A small contrastive image-text model, trained from scratch.
Model: 64-pixel images, encoder arch resnext, encoder activation gelu, encoder widths [128, 224, 384], text encoder width 128, text encoder layers 12.
Training: muon at rate 0.0037, batches of 256.
Rows from block 13 of the image encoder of a small contrastive image-text model, named by matrix and row number. Rows with one number belong to one channel. Each number is 128 + 32 x the weight over its row's rms, rounded and kept within 0 to 255. All counts start at 0. Numbers have three digits each. After the name is the row's rms in percent of the matrix's.
After each channel's rows are labels from the 100 images, of 14848, where the channel reaches its highest value: "responds to" is what is common among them; "peak on" is the class under the peak. Only what is clearly more common there than usual is listed. The data: pictures of board games with random positions, seen at a slant. In brackets: how many of the 100.
# convs1: grouped (16 groups) 3x3 conv (encoder.blocks.13.convs.1.weight, 192x12x3x3), inputs within the group 0-11, a 3x3 kernel for each
# convs2: expand pointwise conv (encoder.blocks.13.convs.2.weight, 384x192x1x1, transposed), outputs 0-191

convs1.157 098:149097171129111114161098167117114113152100127147115098170087155137102070080188120104168122042089148095120165115137125109125126138176120160126131134125102099107127110077198164055067127092105078105142189129061090095091165118140135074137161122177110075119116179071113103141164091125131132122135128157108136154163074130110085100
convs2.157 097:162121119169144147209141136127121160109125208153122158142096188129140106148103118083125150161176111077181152143077147126098106068168107171049000097087093079124134093136159108113156186131169164150091168151225118100161100128132126120125056098129059055113139144170122130132126146121142094167099098178109119101078158127125128110141109151126136158149102121086159113153135175132138124134150088117098088139108146115098111119198150164108105104097144169169146120130143067086112118083179126085130118130090080116091121157140127167120136170132098165166104136123130194125110146125111132137
responds to: nearly empty (62); noughts and crosses (38)
peak on: board (96)

convs1.91 072:097118136103142104116085106094102167163173119121102120119073112130130124174132116144130124132154091099084174137110169074139077146044140168156122119107126133113140127082118136130113096139073135184112115035138149083084102038132096139110118083099119142134048086110116112106122080145085151065107128103119127120099201084091110149
convs2.91 090:130163128171201159170103103161109146122167108126153150166184149149155154147151100138105138117070154083174062092185050083069126071104138109175101127064154155121167183115143107103146155120161115128133043088099106112140186144091110126121104172077145150169157086151113163131191167156130183128145153101126106129096167131138086100087118072115119135094134186089105112132183169120129136138170154126145160088127155162151107097125125121162098112094118142106110104134153171130108123152144117137159154083100078094196120068083128097120107135118125157160129130088097134158165157113108144120
responds to: nearly empty (78); draughts (36)
peak on: board (99)

convs1.15 087:110168120121101143090090123159174155116091114119111178115082120048088101143132110152119104143156143119156103142106150154198115134102134114140160127068164118112096115161140132047129127084111066082161075122137144076069094124086128110168116111121147129142138128133103155130120128163088060030128145204122097098090083149133165092
convs2.15 100:095158150087227149152164144078089123127152116135146167182124118127122134126112112137096137119119094151141127070165115168103137107146139086024155133127160180189146074152155064100153102116126088155114123091092126118128111150146144158101051109089085155122113121152122100157145140105099128109142136154124121121127118155140123139166108155158107144192116192114133123135101085132133096070104051155073090081181127082138139112131126111116147173143115095089106147126105095148121136052097142203158105094124139091103165144084127120145101095128139130113159162142170124118110153114115152093
responds to: nearly empty (67); digit grid (43)
peak on: board (96)

convs1.93 085:136123172112096124117092076149119113099103079135103090123074115148126125140136113143132132139117144140183190200156097150077114063112111186132158149147142132113134115112167104088086142138135119134119084121137109140118074139073112157094073113127114118113124139153111097092082102084139094110105112138129168095150255143138142170
convs2.93 094:065116093091086103082136119200040107122069137079129118064067169108116125091122128150108150125062121146154129079170069091124087157129135066140121092114121115092171132128100123113123183108146090096124110116072134159129153105114121176128169038163140114103121161112128137111066104102106101109087080060197157098148145186159094137132076113083113148179168091125097134143146126096164162187114170134116162122161105157170076089173094124078078108134138136133104148145105083170139166057155111180102085110103170147070129082096075160147139087123130069117097090185152112143115135172104201117
responds to: nearly empty (77); digit grid (39); noughts and crosses (38)
peak on: board (95)

convs1.96 124:142130137133188115143134122122128117130188112135103141129130108115156118116121121141179191149117151137105139141107126084143196115159203127126136109209119119133121123103101122168177123175172113124109136152142115142110139109142178108058191174122150120116205139091187184107135180204116166167125123097123117109114125180129180225
convs2.96 109:108207157125126166104090133096127159122132166122177097143147106095150118106078138083146114117065072115119085149138116154146112198116110151111164142091117072146184135168119140073178128147168120108121115127071115141108109124146129114079103131139072131105141143154097167193140115151081163164175118134139142123140124133158166120146100173131132091136121113133120106067130100150123142134135146135139124094137000101094117190152173143111132116105141093146148175147149134149174110099164131233121105132138173140153173130158147163114148129154163094130149124136123128131123184164124131113
responds to: discs in an upright rack (41)
peak on: board (92)

convs1.74 104:130197058124255215137142140088102158142153101093141133135140162165168121110126132127091141132200187095163118150114125119094118162128121166097136129101083139109136098078146150176108075116107085208099163207093138120129135134112117065118139147110103135128109126141157130111097141139122112126116125137128122121121082138141118115
convs2.74 097:123182185112099133114111122098107142183112137099167126116145058160106118191083128124151151138176161146128152142154121143129123078167087145170118162212129101167173085163134125096147179106116093193101144119141108166112160096104115152138146107117108115170163160127124147153167148125143094144147187132151108126148126120156141144094167135178114114182094108074165099180096175106131095176109072180175153144130088110095122150096130096138109173106140109114095151033166108127129088113207082139094136139111124112118086099166134133102142108143193085170135133091098144087179173084134114128
responds to: discs in an upright rack (48)
peak on: piece of the first side (26)

convs1.34 087:111170135191113115109118117111119061142081103180110081042144094045105115208175083103106099053130148122216094158156104180127113130137127107097133144134079138105164099150161100141123119103119078048127139154093147149142111174154119120108113111136136110119100141143081102143120138128178162125121125106118143110151153159075117118
convs2.34 092:095185133130164133155146152144163057089180086134100125114092136099157132075143169145174123100144161098145118176120102153138119043168131131166147126063140061126100108129126156195148076146094134197129123147128053097161123196153165163174159108066103161116153121101131141130127107094116125140169138090167131086144168118098124151129090132100132106056081154109150109111122157141144162124168133152133087160109182136106157159132138136146095132108115149132117115150174112211122144165122124192182122088142154094138199102154095137137134175119178137066118126109107182089105094146159103149
responds to: noughts and crosses (95)
peak on: board (100)

convs1.16 117:132147112118092122128123115096139151140163129121166105079011104151219124140201125142157111138131141108111125139163166116084121128101144153135127112121136103119105142113113093084137108131104074086081173197132172138116131132133093098123167109121134162100135157143102115134144086142107255132074186134123136116126200106125120120
convs2.16 105:139114122119163133078088133145112091156171140110127114162129159118123071132184119128110089130091122230129129155164118101129145073114072066195111145112084129085078144088161174145137116133162150121138122096093108155037182117121140091091105051095038182115157124148118072161134131117105173133068117092108137137104095117139106134153123126072118141135146140177144120129083121142115113162091169143144142139163175124193174131131134151135136102131129126111135132156135034113125095156072111151142128137167179203119053080123110092132128128118136104107155163115139150130122177086138128124
responds to: nearly empty (79); noughts and crosses (66); more pieces: equal (27)
peak on: board (94)

convs1.154 087:203142085207163118105142083103077134123122187094175203138184121159110122130099148135126118104152115131162165209179108194189107089121091132096167138143110156114142109127146133122100189106152119163175131139142107123139112126140106136119143118129127099113103119183138208167144111122110114119125156138080140086140197169120187134
convs2.154 091:110120124201116137124108121060121123117161066160183132145085137126151139102106136127130096134112138110125054077094106062137129114123099126085056122108078138117106103137125165137106136092118135123099123078121104097114082095150117185124124170135075045144133126134126089144149166148136087118118116105140156150117169113080133134125084150138135073129148112147162167093114112112107045146141074135099098161085119120105118132107133117143107143106137140116144123156161192133072113142167097170198095145152121176120094134085102134172136147140120146141153103176134124110087173121158118119
responds to: nearly empty (71); noughts and crosses (53)
peak on: board (98)

convs1.3 084:138133136150111120105134097169090129103100066149084057068078099076119072133081085117118142100142104141117155064095108098150120063107126135096144087112117161123145137070148085087093116076114119123131125112123130120158116107168128092085170128127150061170057100052173043082099146125111134139135120123090158108121150134124114156
convs2.3 098:136142120144111161124159101181177124142150125150076136036137057164149100146133155113100096109105122123096115107134103082105144137119106172085101154161139150148143128147182121105118143161084131141114129099082151120178125118118145159197121120101168000102082146171135150121152125139159114133163118123121152133138129156150070168148150110140150120144119100118126118181155141093119109107133089129221068182054106044111054124128081143172168139138132144107104118154112095159135114156137122113109062124091121150093101130161110077125118138135162088127159105155130092123150156105113113122
responds to: nearly empty (70); digit grid (40)
peak on: board (96)

convs1.24 087:098147123164153163121116081135134118101000137153114123127148142078066128086067150178162115112060092122096159121178142134154149098138117136135142075109135131117109121139151118164116134127135083051176083058096163153108101146096146176145133142126117105065132204149139141109118156103134147155091133136153130146113130078128132151
convs2.24 091:122104109187141100127101162123086083116148124069183156108142162117207178128169122218121132135158113088168124128106132188177120139116114132154054134116133093137139165134151150127105179118141146146091100151054133157075128175106166125161134120122139101125110098119122086144126164126100157173125120125114110133133157133112124120140127161100116091189165144177126175156147143047130116158118079095138093094155110126070171104070079108133102122161098176126165107128151074126176131105115152121148146195136164154170131103173118156147081100216126197097114171215147122111137139130104134122
responds to: noughts and crosses (99); nearly full (79)
peak on: board (100)

convs1.31 091:129109133150142142114134114136122122143032156181097127121157080071050138062099179128125112122042114142068107117139151152154123140143120107110140122111198101139071095127117131175142131159123098100155061068108193130117104133106144229154092130086148101117101156107109190112127142106148131155147164124155128141109109106146148145
convs2.31 093:097119120163147050145100100119102093142121164179097120116137100085175137109095104135147146133122137158123121159162155169096137087151121130104087147101107128130124150158144121153099194118190191139097115182166115124171163178099150092176130150157058113130157109151104148136143097130135144127113147069098093137151102158114166148114114154175165112103123101132166139062102130080178139096085116097178100120173088137132134175125104142110136120150111149086200172136101048156111178125162115149084134080090107137104123156115158118094068146111127138138080141106120087136139144127090121109
responds to: noughts and crosses (100); nearly full (66)
peak on: board (100)

convs1.45 113:110200120177156113134110135101204071086148110091065114132156124159174147131119137188179125148134094112120137123123145109107141143147122185129135201182101139036127133128108085114144132137126147111150160166147101181133111103147132111120132136135064172117188230130126084183116118118152135141102125118147158135191154103125108086
convs2.45 112:153152118137098097145185163116140112107155116102160110156097132079129105119120134091128114126136154108111157135111174130201139134140083151098127076104156133050069128082116104110134152065118147100154099130151126131129123144077112105118161141160102154081136140072130190143106122137107088159112187110176137172144158152188121130114170136130102118049199133155132111013099133099123136128124142131130099138163163132109108100078133099171171154114134122139187127147086087179077138114160136121107151145186170132107093064137169110178146212144184086184171119097108158193134084087169176144
responds to: nearly empty (64)
peak on: board (90)

convs1.121 101:112165136157167136073155122126141223058123122174127085127142117163163131085131111126200145068160172143118093112112126134157107122145158096160158104112134178117118107125165136176144111095125182105139108093095171107169230123158102121136136108142119171148115130135139140126114091122135128124187085182107082093113164176084185173
convs2.121 096:171103151130110165119127136126151097153117144139108150100117125129113067169096098164111124106088157105124127083122137101126165086114150166163174157128114072111166127110166106065183131137209103072159152129139112137064159083130129093087152163110117099140128155092083096116094091130115093162151179116170092174088169097118116100115095058123125090174087094147126061165158105073107132159076173111111149134080134150113138087189148122113114105148121116172190099087114123184121146167137111074156098096151110091116123105154115142138107134143121191133105213093113122162158102151123138077
responds to: noughts and crosses (100); nearly empty (74)
peak on: piece of the first side (25)

convs1.190 112:146066089048113203156185067166089136135122111123161136151150150137121110098134141125130131133120115133157119147049100042146157178166086132138142144150135065137119126119112133128150106118116139099094049116166152188051117156148168077109102081180142113157106174133133123108094082131120170082090114141124150134137171117127134140
convs2.190 100:106104137153142076139162122092131093123128116090097159130145094118089223161106088096120111115146153143096120141070097133126074183132114131204139141139083130143144092161149137144086148118119099132113125138122155127108149199097137093114088135090213164109099124167125113106159113172137125130106149104126077138107131122132138119144111095155125145143144097093135198117127142133111134119134104143120103167128125111124139082152107118131168107059115153133136131111123157143148164106092125127162107095134114051110080119084168153146151190193130151117128129138116150118118126124113148118
responds to: nearly empty (88); first side has more (85); digit grid (39)
peak on: board (91)

convs1.11 091:121129099128150142109155128147132132055085058103156219111048120094072098135168135089112169139114087116100145102074173068052059130162135097079138105149113170120137171122130070064094115194115137127105138150137112149137125110170121166127122141141102091134095080059133132167150133118122131128140134125116090132149145113148098134
convs2.11 116:114095142108115123153109183094145141083151097157070130111125176144103144105143130146163152133123153080088142145105104103173126134113088118000137119110116146092131149109139160157155144130135099129125134144081072111107130089107132098157149140094120143107144138143127123148126078145122068125191098156121135134168139115147150142075115122109160096096128133156157178162144119121133126103111065105133115140111144190101104135097095129130098111152114179125154103117143183153127109198130154122137163056108167068105116182133087146076134149150073120103078133153148156153127111165121169125
responds to: nearly empty (76); digit grid (45)
peak on: board (93)

convs1.186 113:072201177180127034142057112128139121147124117122131125117109127108114145124137111139127132127151152107139145084166128172105038158054140106158147145151134157089125097166128111149117161116142096164150185105065148065127132065126065106153100159076155172120150162134104117130169140064137079099117103164109116149135139161105129109
convs2.186 099:105109098118140130154162137117095094105106128146144108128180130136117137160157109152111081153155136116152089105132120123132128100175122144184062152164135148126127101142150126137109156133130125178170175113105120108093131141161152129085178105063130147101063149104139103158128067147132090092132118093124177112135107143132128170145150141123200132126120156152163112110107085079124143129136097149107110088115148072066143096150116072135155129176131130140118117131104083093160139120108197194095122112141107075112136148164176122184137112161129104150129144053080087137119087184139087121
responds to: nearly empty (79); first side has more (69)
peak on: board (98)

convs1.138 096:125164123145240155134174139088128079142112115137103098140109127123075153126121105087109134119119123167140104105127127142192156136132123121113173084121116096075156116145104154255141136140138127148108137158117123120095139109137126089136126138117118114165137069129133123133197068099093081074140133139114128109134183124148131142
convs2.138 115:134057129111141144138182114158100124040127148123140161107206127198078207139132128130139121120106122093137164149134157111138129102123098116118136089099072077139116156130149159133137067108102149134171230112106110193098126122116182127151145168095143138123163130097106119090142145000115156146129162149107114162166137127124143143115138124095146093125200108168127130134138156135112135111138088118170136152144100135154129170153115118106080092132141148102166157141089127133159100103110111112109151129130187121180122060122100140124122149139102085111123143148124140111118101138126114157
responds to: nearly full (94); discs in an upright rack (46)
peak on: piece of the first side (45)

convs1.166 091:165136185126137108110123141160139170109126102133111142104120092119130104137144125095141118123105151150086097076111080066146153126137163118109076116153139133147135114157121174063053100105068143108165088033183103145062183183178118138102081097092104110129175063162102142114131151176118171131102125090105146141165115088126097089
convs2.166 095:184142150116073125095096137140084111146105076144138124137115100094158105164117167136138161123087137100108097147130168172175150137138114103138086126067132149124143126151141118109114111177113105100127133169170079152164113178117078145111150139104124033125109121108076116144162139102155130171131107124101141120137143181136141146110151177157108098133120069148160110147106137074115149116132170106091144122170092092078183168148101120119141138155122114150149099173092097149082182168117128128137145119139115177146196104161101135113152069153067174177152081147144208096149130092159160163
responds to: noughts and crosses (59)
peak on: board (96)

convs1.130 107:085174155070060183148071090130105153151133097125103139105184132091105177140092103113071206164082098137147128140151150107122152146110115130077172170162085092191203153116091108127111136127110115137096127166150137150103106134108109176155104142107151136091143122123121119127078145105140078120207152179093111133135079139188122120
convs2.130 090:144106178104143123129073141112120098134097148131181173108130105104161151105095167159140074133131124074086068142139156127099178133149098129092080216139169092255183115165149090103159137116168126156157108148077114134118079082147125152084151181154041152095135148189101165150144118128146135159147092098136103123104153148093190114090126143082146105105134089149180127093148129132145123181121126089132091180150116150140097137174135130150136096078152124103089115122129061164148135136150147103131177149106093085178161037141125210126107166152133169120129122123149084114115090146145180106
responds to: noughts and crosses (99)
peak on: board (100)

convs1.149 106:131205117055081121130191115164126136116106152121078065127105164099101097128148143152137099148110160126109084106221131058061106118200127119126125137137132133104168110122104114159126102119143158105164118101114143141118120144117154145157157113125146132128130116168126052069136145141145132134137115112118222082073077163129092067
convs2.149 098:083093080150137148107067109193110144123133092108163145168114175157133067089109157164157142108165134067125150130149132082146126164096148126244142081122108168106105111127125122145120115118161170103101122083092119177100083132155129132116126143078107117119123140132155151117156110149137101110115120159147162138154135100121114167107154115171179096145142159131178141182140114078110132165112103174144045137109127069096093087138188154141168123112151127153058111173127089103128081121106186202189190150110111191116123102130143107136115137153108181124140115141115149146103127109138100171
responds to: nearly empty (90); first side has more (73); digit grid (37)
peak on: board (100)

convs1.141 098:109127157119117120122136136151120179136136116104135122119114136103118121129137125219137099162114155103092117136089107108066104116092096074099137226213098174210121143118121086064120114094106121124149129109122117133169107145128115132114141089108126132130123131148122137150110186209117255201119132116096133115148149127123129119
convs2.141 115:138126077112169139161148104151141160155140169126123112127045105159120147145140171131069094145110111107146162078118169092070139110073154125108079137093137128112099138144101127144132062147140128164093135133139118128085116082113145099092106167129114127038126100108153136124163117116141137094070156177148115186112129108156101202140118097121108142182129084133115141151110126088129129141049133052182147110140128094123100140160125076140121181105160135160141098074193114060128140132139098080145113146172150179099149112153124144169167135109023131141131090148100115211143158097119077179
responds to: noughts and crosses (89)
peak on: board (100)